config.yaml
arch: "squeezenet"
model: "image embedding model"
dataset: "dead-leaves pictures: piles of overlapping shapes"
train_examples: 36250
image_size: 32
crop_scale_min: 0.8
horizontal_flip: true
translate: 0.06
cutout: 0.25
targets: ["palette"]
num_classes: 7
embedding_dim: 128
norm: "batchnorm"
activation: "leaky_relu"
padding_mode: "replicate"
depths: [2, 5, 5]
kernel_size: 3
stem: "single"
widths: [128, 256, 512]
am_softmax_margin: 0.1
am_softmax_scale: 16
init: "trunc_normal_002"
optimizer: "adamw"
lr: 0.002
beta1: 0.9
beta2: 0.98
eps: 1e-08
grad_clip: 1.0
steps: 40000
batch_size: 64
epochs: 70.6
lr_schedule: "step"
warmup_steps: 1200
weight_decay: 0.04
Rows from block 9, named by matrix and row number. Rows with one number belong to one channel. Each number is 128 + 32 x the weight over the matrix's rms, rounded and kept within 0 to 255. All counts start at 0.
# sq0: squeeze pointwise conv (model.blocks.9.sq.0.weight, 128x512x1x1), inputs 412-511
# e30: expand 3x3 conv (model.blocks.9.e3.0.weight, 256x128x3x3, transposed), outputs 48-59, a 3x3 kernel for each
sq0.65 [129 168 167 201 176 132 169 147  97 122 145 170 102 126 119 126 120 153 148 133 125 126 124 214 125 161 108 180 135 115  93 159 155 138 132 156 100 144 194 198 129 189 180 143 199 123 119 134 209 108 187 119 216 186 154 158 118 104 113 132 141 205 120 125 146 137 113 141 165 113 136 180 140 158 128 164 130 162 144 119 181 143 170 130 106 119 133 163 122 130 136 112 117 151 207  99 174 119 124 132]
e30.65 [143 132 125 135 167 126 106 137 133 125 128 103 118 193  97  87 119 131  98 128  98 122 145  86 127 125  94 123 130 115 108 139 126 100 138 146 110 107  71 106 134 100  71 102  89 119 159 158 122 167 156 147 148 144 147 115 130 136 100 127 164 135 137  99  92  55  87 145  78  48  60  35 133 142 142 130 156 171 140 139 152 128 133 130 151 113 118 162 121 119 128 116 136 135 142 127 112 135 135 119 117 119 123 150 103 135  95 100]
sq0.66 [142 154 137 128 187 147  86 107 160 129 168 105 136 136 191 131 181 139 126 122 147 136 160 175 101 150 143 179 193 124 161 116 133 135  76 152 157 135 135 120 136 164 154 111 162 112 127 125 183 120 141 118 166 133 119 171 119 116 120 120 111 159 119 161 136 115 141 137 177 206 123 174 124 155 116 144 111 157 131 143 157 123 137 177 158 143 122 112  89 145 139 166 130 141 169 170 148 116 133 111]
e30.66 [117 103 113 131 138 108 133 118  84 140 123 107 142 137 120 121 126 117 163 149 152 128 105 131 157 154 172 120 126 103 142 138 113 106 120  99  99  74  88  80 130 127  97  93  90 112 111 107 129 230 138 123 118 119 143 156 152 142 109 134 154 141 156 160 157 142 166 181 155 145 155 145 150 133 110 120  87 124 163 132 157 134 138 113 150 153 121 150 147 143 129 129 124 149 125 123 146 145 112 125  96 103 109 140  89 166 171 161]
sq0.67 [119 147 110 177 179 131 153 135 101 123 150  67 203 140 108 133 117 159 150 150 123 102 102 124 111 135 146 130 105 165 107 178 118 142 148 175 133 118 177 155 115 138 154 109 131 155 171 193 117 118 179 125 134 181 128 129 151 190 143 118 108 178 120 146 116 108 108 112 125 101 113 171  92 137 121 118 125 156 184 123 115 116  91 156 127 145 134 114 152 142 156 147 122  91 158 165 176 136 110 120]
e30.67 [139 161 144 114 146 147 121 132 141 125 116 152 117 142 133 110 135 146 150 146 147 144 126 137 141 143 131  58  70  54  82 213 100  66  77  72 146 160 104 145 121 119 154 110 135  82  81  98  90 145  84  66  94 103 101  99  77 132 108  85 122  90 114 120 107 112 105 136 120  98 116 104 102  93 142 147 156 153 126 141 126 147 144 163 141  98 142 145 142 147 148 168 149 136 176 146 139 161 150  85  65  93  95  69 112  86  78 111]
sq0.68 [118 152 124 141 129 137 146 145 124 152 134 161 106 127 201 136 209 143 139 138 119 136 123 140 103 152 101 156 210 104 130 111 131 148 150 150 111 149 145 124 134 153 146 138 145 106 142 146 144 130 151 138 117 141 115 139 105  98 117 101 145 112 145 116 138 137 146 115 123 200 163 148 113 126 128 154 122 150 141 131 144 122 207 108 126 140 118 133 130 119 125 117 120 127 110 108 151 138 125 121]
e30.68 [122 124 119 143 172 133 128 132 127 116 143 122 134 181 139 113 139 137 151 142 148 118 110 123 125 120 134  80  91  89 108 126 106 103  99 101 138 140 149 116 132 131 118 103 135 137 147 160 112  80 110 130 119 150 187 169 175 158 152 177 161 158 169  92  99 106 105 115 120  95 124 130 162 150 134 140 140 126 151 152 146 167 163 176 134  95 151 130 142 160 146 150 144 137 173 149 133 127 141 177 175 172 109  64 110 118 103 121]
sq0.69 [104 159 150 212 178 154 172 130  92 147 161 160 129 133 113 125 124 186 134 130 122 145  99 187 144 145 117 172 129 134  80 166 170 178 155 150 121 136 209 166 142 169 179 142 171 135 115 120 186 116 207  85 197 209 158 165 136 131 126 149 169 191 137 127 160 151  97 145 133 108 149 195 149 128 113 142 147 153 139 107 159 124 160 125 130 128 126 174 148 122 134 116 126 129 187 103 198 135 101 110]
e30.69 [136 117 118 130 132 116  93 114 112 135 150 109 132 171  86 132 122 105  95 122  91 118 101  78 130 121  95 138 127 128 110  86 132 113 119 150 113  91  64 101 153  70  55  86  48 130 164 175 130 162 165 155 155 152 146 114 149 138 144 112 158 139 130 124 114  88 105 138 107  81  82  71 132 138 143 126 119 160 137 139 146 120 126 117 144  81 103 162 116 120 127 106 128 123 102 110 109 126 128 130 134 128 127 144 119 153 105 119]
sq0.70 [132 187 125  73  96 130 150 131 154 125 104 119 149 121 119 110 111 110 185 190 110 120 163 183 113 186 168 180 103 198 165  97 112 121 159 189 116 127  77 172 119 187  93 119 186 199 198 187 183 130  72 150 116  71 108 101 199 165 129 110 113  95 118 127 122 122 157 129 156 125 113  88 109 135 130 172 116 189 183 115 179 134 104 124 125 118 125 130 137 117 178 116 117 156 105 128  69 121 160 115]
e30.70 [ 94  84  88  71  16  66  89  95  92  97  88  93  79  28  70 100  86  95 162 159 160 164 157 171 171 174 166 112 108 108 107  87  96 109 119 116  64  92  71  74  70  67 110  86 105  92 103  84  88  71  76  81 113 104  93  78  85  53 135  95  72  51  63  89 115 115  87  61 110 120 112 116 154 150 151 135  78 145 117 108 146 154 148 154 165 144 156 155 153 153 100 100  99  88  21  84  94 105  82 151 143 161 166 164 168 152 147 148]
sq0.71 [145 153 117 128 144 136  89 116  98 156 142 194 117 152 179 117 189 143 163 160 131 154 143 156 138 156 125 167 213 125  91 119 153 149  87 150 123 143 125 159 137 156 145 147 153 134 166 138 163 127 121 147 143 125 125 130 127 116 136 136 163 132 160 152 134 169 143 113 183 201 155 126 127 190 145 154 152 154 147 135 161 109 200 128 146 158 148 147 100 128 145 117 112 137 149 122 119 139 136 151]
e30.71 [124 120 120 149 193 134 136 149 120 138 159 124 162 197 151 142 156 152 143 132 147 120 118 111 131 112 129 104 112  85 136 134 111 106 122 111 104  88 109  91 140 126  73  84  93 119 149 143 119 204 151 124 118 129 147 127 148 124  76 121 124 141 117 164 151 138 159 181 166 142 166 146 145 146 119 130  90 138 181 141 150 138 130 132 142 116 131 133 124 127 135 129 132 141 166 137 136 136 136 159 148 137 122  96 107 156 119 117]
sq0.72 [142 161 160 155 179 147  71 123 138 134 160 105 155 153 197 142 175 147 118 123 128 139 121 176 103 156 150 194 185 129 127 135 141 141  76 163 172 129 151 119 132 171 143 112 169 126 146 122 186 118 161 104 173 160 134 169 140 139 118 134 118 157 109 149 132 100 126 123 175 204 119 156 125 176 134 148 113 166 130 120 166 147 138 205 143 147 129 102  86 131 140 176 129  96 181 189 155 107  94 139]
e30.72 [126 108 111 137 140 110 122 106  89 149 154 102 156 133 117 139 120 108 124 126 114 108 111 122 140 153 147 165 124 130 160  54 111 146 120 126 109  58  89  91 135 117 118  94  97  89  84  70 110 222 116  97  97  99 133 135 160 120 105 109 140 138 148 159 163 150 173 184 158 144 152 152 134 111  82 104  92 125 152 129 140 117 111  83 129 142 104 123 135 121 122 121 116 133 138 115 133 131 110  85  62  73  76 127  71 127 147 119]
sq0.73 [122 149 126 170 199 150 160 119  75 140 177 112 178 148 113 121 135 164 144 148 127 120  91 137 125 142 128 139 115 154  69 200 148 154 150 180 113 153 172 164 138 142 188 140 138 149 164 196 127 122 174 123 149 173 153 156 143 167 122 126 119 207 126 138 150 125 104 127 136 114 148 172 120 150 126 126 136 158 189 135 126 106  93 147 141 137 139 119 168 130 153 142 118  86 184 157 169 143 103 123]
e30.73 [142 163 149 119 159 152 123 135 147 128 121 158 120 151 139 111 133 151 139 127 137 134 109 129 129 126 122  68  76  57  80 220  99  69  86  75 142 156  94 140 115 117 156 107 138  84  86  96 110 165  89  76 100 119  96 102  77 127 107  86 129  96 107 123 112 124 109 143 130 100 117 103 108  99 133 154 165 166 131 151 122 141 137 154 134  85 137 137 128 138 151 170 149 136 179 146 136 161 148  94  65  77  91  54 108  85  81 105]
sq0.74 [129 184 117  70  83 128 142 130 161 121  99 115 144 119 106 111 100 108 188 185 118 112 169 181 106 186 172 177  97 192 171  88 106 115 150 186 119 121  70 169 114 183  85 113 183 195 192 181 185 139  72 154 110  70 106  95 194 158 128 104 107  87 114 130 115 118 162 127 157 120 104  83 105 134 134 167 112 188 177 125 177 138 103 131 124 115 124 126 124 118 172 127 117 164  95 136  65 110 169 132]
e30.74 [ 98  87  87  75  20  70  90 100  94 108  96  99  82  33  80 108  94 103 160 158 159 163 157 171 169 174 166 115 109 113 109  88  99 111 123 118  69  93  74  76  77  73 115  93 109  89  97  83  83  70  78  82 116 108  90  82  93  54 135 100  72  52  63  95 113 115  87  66 113 119 117 121 153 147 148 131  73 143 118 107 146 153 149 153 164 142 157 155 150 150 102 103  99  92  27  91  96 105  86 147 139 155 162 162 166 150 145 143]
sq0.75 [119 143 120 173 188 143 160 130  83 133 160  81 200 140 113 122 127 163 149 152 127 113  78 123 119 136 135 132 110 164  73 189 137 155 161 173 123 141 172 152 128 137 168 124 125 151 171 194 115 122 177 111 134 174 138 140 150 188 130 122 114 187 128 148 130 121  92 123 123 106 129 172 101 138 126 116 135 150 185 123 112 122  91 149 137 140 138 121 170 131 156 144 118  71 161 157 171 147  89 118]
e30.75 [141 162 145 116 151 150 122 134 143 129 115 155 117 143 139 111 131 150 147 140 147 143 118 136 140 140 135  55  65  52  80 219  99  62  76  67 141 156  98 142 125 115 152 108 133  83  87 102  97 164  99  79 102 113  97  95  77 126 114  81 121  89 109 123 111 115 107 140 126  95 111 104 107 106 144 154 165 164 134 149 135 153 151 167 150 100 147 151 148 152 149 169 148 137 180 146 137 162 148  92  74  93  97  60 120  94  90 114]
sq0.76 [141 144 173 131 188 134  81 104 149 121 170 111 132 134 185 118 180 133 125 123 130 139 158 169 105 144 139 175 185 131 144 124 134 134  82 153 168 133 134 123 131 153 149 122 154 117 135 119 175 126 149 128 164 139 136 165 127 111 124 126 119 156 109 128 135 109 151 122 180 205 124 164 126 165 129 142 110 152 129 139 153 152 126 188 139 127 126 108  92 132 148 186 136 140 177 182 143 117 124 131]
e30.76 [117  95 114 136 153 112 136 122  92 144 125 109 146 130 124 124 127 121 160 141 150 126 110 129 154 149 169 131 138 106 153 164 131 119 141 114  94  70  84  81 128 126  89  88  95 107 108 107 130 242 145 117 120 126 151 165 160 158 110 152 159 148 161 163 155 140 169 192 156 146 153 150 148 136 108 118  90 114 160 132 157 131 137 117 140 143 108 147 130 128 133 126 121 154 146 125 149 145 118 120  99 101  94 140  90 150 169 151]
sq0.77 [117 149 168 226 167 145 179 133 122 136 146 152 127 130 115 145 118 173 134 118 122 125 117 189 144 138 121 156 127 131 125 159 150 147 161 135 124 131 224 174 128 163 170 133 175 127 112 110 190 133 213  95 193 206 137 154 134 122 126 139 140 193 132 116 141 138 114 129 142 103 142 202 138 130 118 131 140 142 127 114 156 123 145 145 129 124 124 165 154 115 119 125 112 151 190 126 205 134 120 119]
e30.77 [130 113 116 129 148 109  95 120 114 121 133  97 109 179  85  88  99 118 131 163 134 136 132 108 154 146 128 123 103 101 101 108 117  96 128 137  98  94  73  80 142  83  44  83  59 136 175 183 135 178 171 154 154 156 165 144 167 152 125 141 185 148 152 120 114  81 106 138 100  78  89  82 146 158 160 140 128 173 149 139 158 128 136 129 145 106 106 167 117 122 128 102 132 128 109 114 110 119 127 140 142 140 129 160 119 161 107 124]
sq0.78 [134 168 133 177 153 139 128 114  93 139 162 104 192 114 172 118 153 172 130 164 116 131  68 170 158 175 154 175 134 184  77 160 170 166 144 180 182 155 176 148 156 170 156 136 171 170 180 179 178 119 177  90 154 184 168 142 175 196 117 165 142 152 154 124 143 150  82 124 144 162 146 173 145 135 121 153 164 178 172 125 172 124 127 140 118 127 125 153 146 125 161 154 133  61 164 118 180 168  77 130]
e30.78 [161 159 149 153 143 147 132 127 133 165 176 121 160 143 100 155 126  95  94  94  81 104  83 107  99 108  94 176 143 188 168  98 147 179 152 153 100  84  98 105 134  79 130 102  79 127 116 122 132 146 128 122 137 135 103 104 149  76 130  67 129 108 104 152 120 144 132  80  86 129 136 136  43  48  25  47  49  81  18  42   2  64  71  64  83  65  93  78 104  90 149 144 134 146 143 143 143 140 133 107  93  97 111 100 118  98 109 108]
sq0.79 [143 152 184 148 197 116  75 115 122 121 191 101 156 139 181 118 171 120 127 136 114 117 132 165 113 141 157 185 173 130 114 170 134 130  66 166 164 138 149 128 130 158 179 110 159 131 147 144 172 111 156 120 177 152 140 196 134 135 105 132 100 189  95 130 144  92 125 140 174 188 137 157 136 179 136 146  99 159 152 130 154 128  98 201 124 143 124 101  83 130 152 180 117 102 205 176 148 112 101 142]
e30.79 [123 123 126 120 159 121 130 115  97 159 145 135 157 163 149 144 155 152 142 130 138 121 131 130 135 140 144 130 125 107 137 153 126 122 123 100 109  91  96 112  97 126 124  91 106  80  79  72 113 235 114  93  98 107 116 129 133 145  62 121 134 128 138 183 179 159 195 204 176 155 182 167 120 100  86 121 122 136 155 137 139 110 112  97 130 123 100 125 116 112 131 144 128 143 168 133 144 153 121 100  86  91  98 126  92 136 143 128]
sq0.80 [140 144 124 119 146 141 162 143 111 142 149 188 199 149 115 134 121 125 137 126 142 156 167 156 133 138 181 152 149 170 129 145 144 137 155 126 163 143 110 168 146 149 171 158 155 177 124 107 160 123  97 142 195  97 155 154 178 196 127 132 175 165 139 135 142 138 134 124 159 127 151 104 136 173 145 149 141 135 118 140 156  84 164 155 140 150 143 146 141 135 128 140 122 163 182 184  92 162 145 130]
e30.80 [134 131 133 138 148 143 129 130 142 121 124 105 131 151 117 117 107 122 111 111 111 119 116  97 110 110 107 130 116 116 128 124 139 130 144 131 112 102 118  91 108 128 103 125 103 127 130 155 131 116 150 135 136 116 151 148 161 147 100 117 165 155 167 123 109  87 102 101  94 114  99  84 104 113 119 120 161 131 126 153 112 108 105 121 106 121 111 120 105 105 136 127 130 130 125 126 119 123 131 141 136 141 126 124 136 136 121 117]
sq0.81 [126 178  93 166 137 135 160 129  86 168 130 131 146 142 162 126 151 168 126 179 133 134  28 159 164 182 123 171 149 167  62 130 143 164 166 180 135 147 168 154 153 171 120 133 167 160 182 181 161 120 166  90 102 171 139 106 162 164 143 146 158  97 172 140 132 179  74 133 129 157 130 161 140 112 121 161 183 180 177 126 165 115 148  79 123 138 123 181 175 150 156 112 136  58  87  86 168 176  59 117]
e30.81 [143 146 131 144 152 136 127 130 128 150 172 124 153 153 133 143 130 107  95  73  69  87  45  93  79  56  71 180 145 185 150  92 144 176 149 160 111  78 113 107 133 114 121 108 106 110 110 122 107 131 114 103  98 121 124 113 148  79 106 109 125 104 129 157 116 155 124  83 119 122 135 144 157  97 117 137  98 128 143 122 107 132 111 130 128  40 135 106 109 118 134 136 132 136 148 133 130 131 133 128 108 108  92  58  89  76  77  93]
sq0.82 [148 149 160 150 196 120  80 125 109 131 199 101 173 142 177 129 155 145 128 139 118 132 120 158 126 146 152 172 149 141 100 199 144 144  73 176 156 146 152 135 140 149 185 119 153 135 160 167 161 110 157 116 174 158 140 197 146 150 117 140 102 185 114 136 150 102 125 129 169 178 150 157 128 181 140 135 115 161 171 142 144 129 102 192 134 148 136 103  88 123 147 175 129  97 204 168 151 129  94 141]
e30.82 [125 132 125 117 162 129 126 115 104 160 140 146 158 166 150 133 157 151 138 127 143 125 131 133 139 137 144 118 107  87 119 171 111 101 107  73 118 118  90 124  88 112 128  92 104  85  79  79 140 247 113 100 107 102 120 123 112 151  49  95 134 119 126 181 181 157 199 209 173 143 180 149 104  92  96 135 154 148 148 137 137 113 119 111 132 124 119 132 127 129 137 155 131 141 175 139 143 159 130  94  88  94 101 122  97 136 140 130]
sq0.83 [120 181 118 111 102 125 119 125 166 116 102 116 128 123  84 131  92 116 180 171 142  99 183 182  99 179 146 180  83 160 179  97 103 116 126 184 123 118 109 166 110 183 101 104 184 171 176 180 185 132 120 156 117 127 102 100 162 143 127 103 109 104 111 123 112 115 168 131 153  85 104 107 100 135 129 167 105 183 175 125 179 152  94 134 122 116 131 117 100 122 164 131 129 174 104 131 112  81 175 139]
e30.83 [101 110 101  81  40  87  97 115 102  91  92 119  72  39 100  91 103 102 161 154 156 160 150 162 169 162 159 110 117 113 108 117 116 110 120 114  93 112  85 106  89 107 126 104 123  87  85 103  93  79  83  88 115 108 102  73  74 103 139  85  80  63  64 105 115 130 102 106 132  94 112 114 135 131 161 143 107 153 135 135 141 151 149 156 159 131 151 148 135 148 114 127 119  98  54 103 110 125 101 141 128 148 156 154 151 146 134 140]
sq0.84 [123 153 121 183 137 139 168 126  82 162 134 191  99 137 190 131 200 159 162 147 124 141 109 155 139 151  95 154 197 107  80 136 159 162 170 148  99 167 177 152 162 158 165 163 154 114 144 132 156 119 178 134 134 177 132 144 108  99 136 138 178 150 172 147 146 167 128 123 142 183 169 174 133 146 139 152 153 151 137 129 150 123 201 106 119 137 132 167 150 131 129 102 129 126 136  94 171 164 120 138]
e30.84 [129 125 124 144 183 132 119 140 135 125 150 114 134 221 124 111 135 142 148 139 142 136 114 106 138 123 115  87  83  84  99 125 110  91 106 122 102 102 105  93 165 101  59  85 103 140 176 179 120 131 149 151 136 148 149 124 141 123 115 126 148 144 122  87  92  54  73 131 103  44  92  60 136 145 144 134 141 146 155 160 145 156 160 171 148  93 137 158 133 129 133 119 136 129 149 128 113 118 134 171 180 166 127  95 107 148  91 103]
sq0.85 [133 184 128  90  97 131 141 126 151 123 112 126 114 125 108 115 114 117 180 177 126 119 163 183 100 181 148 177 107 163 166  92 108 123 145 183 105 124  88 168 113 184 106 113 186 171 180 174 186 119  89 146 121  93 109 112 164 132 129 104 114 102 115 118 126 122 153 135 162 111 107  97 108 139 137 164 113 183 171 122 178 146 123 119 125 114 124 126 134 124 172 115 115 155 108 118  86 103 156 102]
e30.85 [ 97  89  92  73  14  68  90 100  94  83  73  93  67  13  70  89  79  90 164 161 164 162 160 172 174 172 167 104 110 103 103  91  96 103 117 106 105 101 103 109  73 100 136 119 133 102 107 101  98  72  89  93 118 116  79  69  69  61 132  86  60  62  47  75 100 102  86  73 101 101  95  98 154 151 160 134  83 147 133 120 156 160 154 160 165 150 162 158 148 158  96 100  99  83  23  81  95 105  83 157 146 162 168 167 169 160 154 154]
sq0.86 [133 186 124  70  96 130 153 126 158 124 105 116 154 120 117 113 112 114 183 189 126 120 164 184 116 184 166 179 103 204 164  97 108 125 165 187 116 127  77 170 121 185  98 119 184 205 196 188 184 136  70 152 112  68 110 103 201 172 128 111 117  98 119 127 124 124 154 127 154 123 114  82 110 133 136 171 122 184 181 119 180 134 103 126 126 123 124 133 143 121 176 119 112 157 105 125  66 127 160 119]
e30.86 [ 96  93  91  75  26  71  91  99  93 100  94  96  79  39  77  98  88  97 162 156 160 163 157 170 170 172 164 115 111 111 108  90  98 110 125 117  66  85  74  69  69  62 111  84 105  96 105  84  90  74  81  84 116 108  89  77  89  47 132  97  72  57  65  93 118 120  87  62 112 120 118 120 156 150 151 135  74 146 118 109 144 153 147 154 163 142 156 155 149 150  98 101  99  89  33  87  95 104  85 149 142 159 164 160 166 151 144 145]
sq0.87 [133 125 149  79  97 121 109 148 142 115  93 180 205 122 119 132 123 103 138 142 123 145 178 130 132 131 178 117 104 202 168 130 113 100 119 132 198 114  81 126 116 121 107 146 126 172 131 135 127 146  65 157  91  74 128  98 188 214 117 129 169  80 121 136 109 116 160 129 126 121 141  92 104 127 139 118 109 127 136 144 123 113 124 152 120 146 121 117 108 130 131 155 144 169  95 149  77 167 161 131]
e30.87 [132 134 126 117 126 127 128 113 127 113  94 116 101  81 101 125 106  81 113 108 132 145 118 140 142 127 142 125 107 100 111 122  89 120 124 103 157 161 161 144  55 152 128 151 127 174 168 159 162 142 183 159 188 153 152 160 167 188 113 174 162 158 178 116 127 119  98 116 102 108 122 133 112 135 138 118 167 128  64 133 144 147 134 153 126 201 155 157 150 157 134 133 132 107 133 129 124 113 131 167 180 181 160 162 189 169 184 193]
sq0.88 [155 146 129  76 132 132  59 134 137 128 115 198 163 140 121 136 154 104 142 141 128 150 199 152 116 150 162 150 157 157 176 133  98 103  61 146 168 118  78 146 115 152 146 151 156 145 127 143 157 118  70 167 141  74 134 152 151 170 115 125 183 126 117 124 145 126 164 131 157 146 150  83 133 148 138 154 107 146 144 145 155 127 163 141 138 131 133 101  51 134 128 152 124 184 150 135  76 140 177 131]
e30.88 [141 137 135 135 136 134 142 125 139 140 117 129 133 114 126 145 138 109  90  91 114 127 105 126 122 111 119 132 102 102 111 112  93 131 126 112 145 159 166 144  77 156 124 154 134 167 157 150 159 134 166 164 176 138 133 145 160 160  85 166 142 147 163 109 118 105  94 101  89  85 105 111  95 139 125  82 155 101  40 111 135 125 136 142 113 195 146 145 149 141 137 137 142 119 142 136 131 117 139 157 176 171 148 154 176 160 174 172]
sq0.89 [115 147 127 136 123 130 145 140 118 141 129 162 106 129 199 135 205 139 138 136 120 130 120 135 105 148 103 150 208 102 123 111 132 144 148 147 111 147 144 119 133 147 140 136 141 108 142 145 138 127 149 134 112 138 110 136 104  99 117 101 143 108 143 128 138 132 141 122 123 197 160 142 109 121 127 149 122 146 138 131 141 121 203 108 125 134 121 134 131 121 125 115 123 126 105 107 148 138 123 122]
e30.89 [123 126 121 142 181 135 130 134 126 117 143 122 132 185 137 114 139 140 149 141 147 119 113 124 124 121 134  78  86  84 105 123 100 100  96  97 138 141 150 121 137 134 117 105 136 139 146 158 114  86 110 128 122 150 187 171 174 161 148 177 162 162 169  94 100 107 106 117 123  98 127 134 163 150 133 140 138 125 151 153 146 166 163 176 134 103 153 130 141 160 147 151 144 139 176 151 134 129 143 176 174 170 108  61 112 116 101 120]
sq0.90 [113 157  91 177 145 103 129 122 177 104 109  88 193 110  88 110  93 142 172 156 116  86 199 141  93 149 153 146  89 145 190 128  92 111 114 178 160  80 175 146  89 148 106  77 145 163 167 191 134 127 180 174 109 182 101  83 151 168 145  90  82 113 101 110  72  85 177 133 136  91  80 167  67 143 124 119  86 162 183 114 125 142  82 162 105 107 108 101  96 137 154 164 140 185 105 170 178  64 200 126]
e30.90 [134 154 140 107 116 144 120 136 149 115 100 140  97 115 120  98 122 133 145 125 134 146  94 131 140 135 129  75  95  81  99 232 119  71 103  83 147 167 124 139 105 134 152 108 154  76  86  95  75 110  68  64 101 108 119 101  81 148 151 101 121  91 135 131 111 109 110 135 119  96 123 115  91  87 131 137 130 139 120 129 108 129 123 148 140  64 121 129 107 126 150 168 150 136 149 144 139 161 148  96  74 104 127 107 106 109  80 109]
sq0.91 [136 186 123  67  86 129 146 126 160 119  99 117 157 118 103 109 103 105 188 185 119 116 169 183 107 185 176 176  97 201 171  90 104 117 157 185 122 121  72 169 114 184  85 112 185 201 195 182 185 137  68 158 113  61 103  96 203 169 132 104 113  98 115 129 117 122 160 126 161 118 105  82 103 139 139 170 116 184 179 123 180 141  94 133 122 122 125 126 131 124 174 125 125 163  97 142  60 112 166 131]
e30.91 [101  93  91  81  32  76  95 103  99 108  98  98  82  39  82 105  93 100 160 159 160 163 155 169 170 173 163 116 112 113 111  89 100 112 124 119  60  84  62  72  75  67 109  88  99  99 107  88  91  75  83  90 121 113 104  87 101  58 136 109  85  62  77  97 117 122  93  68 118 121 119 122 150 144 149 131  73 145 116 105 142 153 149 156 164 140 159 151 150 149 111 115 107 101  41 100 104 116  99 147 140 157 163 160 164 149 145 143]
sq0.92 [137 176 138 176 168 134 128 130  83 148 169 122 175 130 183 126 150 173 140 172 124 145  52 175 163 180 162 184 135 184  64 171 184 168 142 186 166 168 177 146 167 178 161 151 177 175 190 181 180 120 177  89 161 183 187 153 177 186 125 175 156 162 158 115 154 147  67 126 157 168 163 170 164 140 128 158 159 184 180 131 175 127 132 124 114 126 125 150 151 129 178 144 134  55 164 120 181 156  65 125]
e30.92 [158 155 144 150 143 146 129 125 131 163 173 121 162 148 109 158 130  95  93  92  81 103  85 110  97 102  92 176 141 186 166  96 140 172 149 152 100  78  85  97 128  76 128  98  77 132 119 126 138 147 133 122 130 139  98  98 140  67 116  62 117  99  99 153 122 147 133  72  91 126 135 133  68  46  30  48  67  92  33  62  23  73  72  69  89  64 100  83 104  92 141 139 132 139 139 136 136 136 128 118 100 103 113 107 130 104 114 118]
sq0.93 [129 133 140 102 100 132  87 144 142 128  93 184 196 133 125 137 129 124 136 145 129 154 188 130 138 137 174 124 110 195 176 132 116 120 101 136 195 124 111 125 121 127 106 147 132 165 136 143 130 144  93 154  91 100 130  98 180 208 126 139 169  81 137 137 121 131 160 126 127 127 142 114 107 130 133 124 120 133 142 134 129 109 127 149 138 141 128 114  96 140 136 155 142 171  92 145 107 167 162 127]
e30.93 [138 142 134 126 133 130 137 120 134 116 104 123 106  82 108 128 117  92 104 104 121 132 105 129 132 114 128 137 109 110 119 138  99 129 134 111 157 162 163 144  61 152 127 152 127 170 164 154 159 137 173 160 179 145 150 157 162 184 119 178 158 156 171 116 123 120 102 122 104 110 125 137 100 131 130 101 158 114  52 115 133 135 133 152 114 192 151 148 144 150 134 136 135 108 129 128 127 117 135 163 174 176 154 151 183 163 178 185]
sq0.94 [139 174 136 175 171 132 130 128  86 135 165 114 174 139 179 127 157 169 128 163 131 134  57 176 147 181 155 185 149 175  75 168 170 159 144 184 174 158 175 154 159 174 168 140 175 161 178 176 182 129 179  86 173 184 173 154 174 184 111 168 143 166 147 125 155 138  75 133 149 167 149 173 157 136 136 157 151 182 174 138 174 122 143 132 113 126 135 149 149 129 167 148 137  59 173 127 179 148  69 133]
e30.94 [160 158 146 153 148 149 130 127 131 169 183 125 164 151 108 163 137 100  91  91  80 103  83 110  98 105  91 175 141 187 165  97 144 178 151 154 107  83  89  99 131  78 130 103  84 130 113 116 134 145 120 109 131 133  97  96 140  67 125  58 119  99  97 149 120 143 131  73  87 126 131 136  58  38  13  48  57  96  34  51  19  63  66  56  80  58  93  74  97  83 143 140 130 143 142 134 136 134 125 109  91  93 109  97 124  96 106 110]
sq0.95 [147 125 165 164 192 132  73 122 102 140 169 130 125 135 169 139 168 155 103 103 145 140 123 167 121 124 129 158 192 107  82 141 146 157  69 122 152 134 161 125 142 144 163 128 148 104 109  99 175 117 170 100 188 160 138 170 112 107 113 134 139 187 127 126 146 132 112 130 189 172 141 169 138 186 143 137 136 126 111 141 145 122 138 166 126 131 126 114  88 124 113 160 111 116 190 155 151 143  97 130]
e30.95 [124 102 109 127 173 115 106 119  94 144 134 103 144 166 117 122 124 132 146 142 150 124 120 123 157 150 152 130 121 102 135 139 125 107 132 124  96  71  57  84 151 101  60  61  64 120 143 139 138 229 152 152 133 137 147 142 159 143  81 132 165 148 152 168 161 139 166 179 157 136 150 141 141 159 138 136  92 148 176 147 172 121 141 119 149 129 113 157 145 125 135 111 124 136 135 114 122 133 119 120 116 101 115 126  84 180 164 134]
sq0.96 [132 140 129 159 175 158  99 134  99 156 161 222 153 172 145 126 161 156 139 135 134 170 188 150 113 139 152 156 149 137 117 174 133 144  68 155 138 150 159 152 130 151 187 167 152 153 135 152 155 121 154 159 187 165 172 179 145 153 123 138 183 196 123 131 154 133 138 122 172 147 156 162 161 173 132 135 126 149 154 128 146 131 150 151 164 134 141 103  58 143 121 150 129 176 209 156 156 138 172 131]
e30.96 [141 143 138 130 150 137 127 124 135 120 102 147 125 151 131 124 143 122 107 106 111 130 123 119 126 119 113 114  88  84 101 173 112 104 101  96 153 176 150 138  78 137 134 131 131 147 141 136 150 133 150 148 157 119 111 123 104 151  82 126 129 124 131  94  97  87  84 114  83  76  90  84  89 135 128 119 179 126  78 138 121 120 134 140 106 172 136 145 139 138 135 148 144 126 162 139 134 135 138 144 158 159 139 140 165 153 157 164]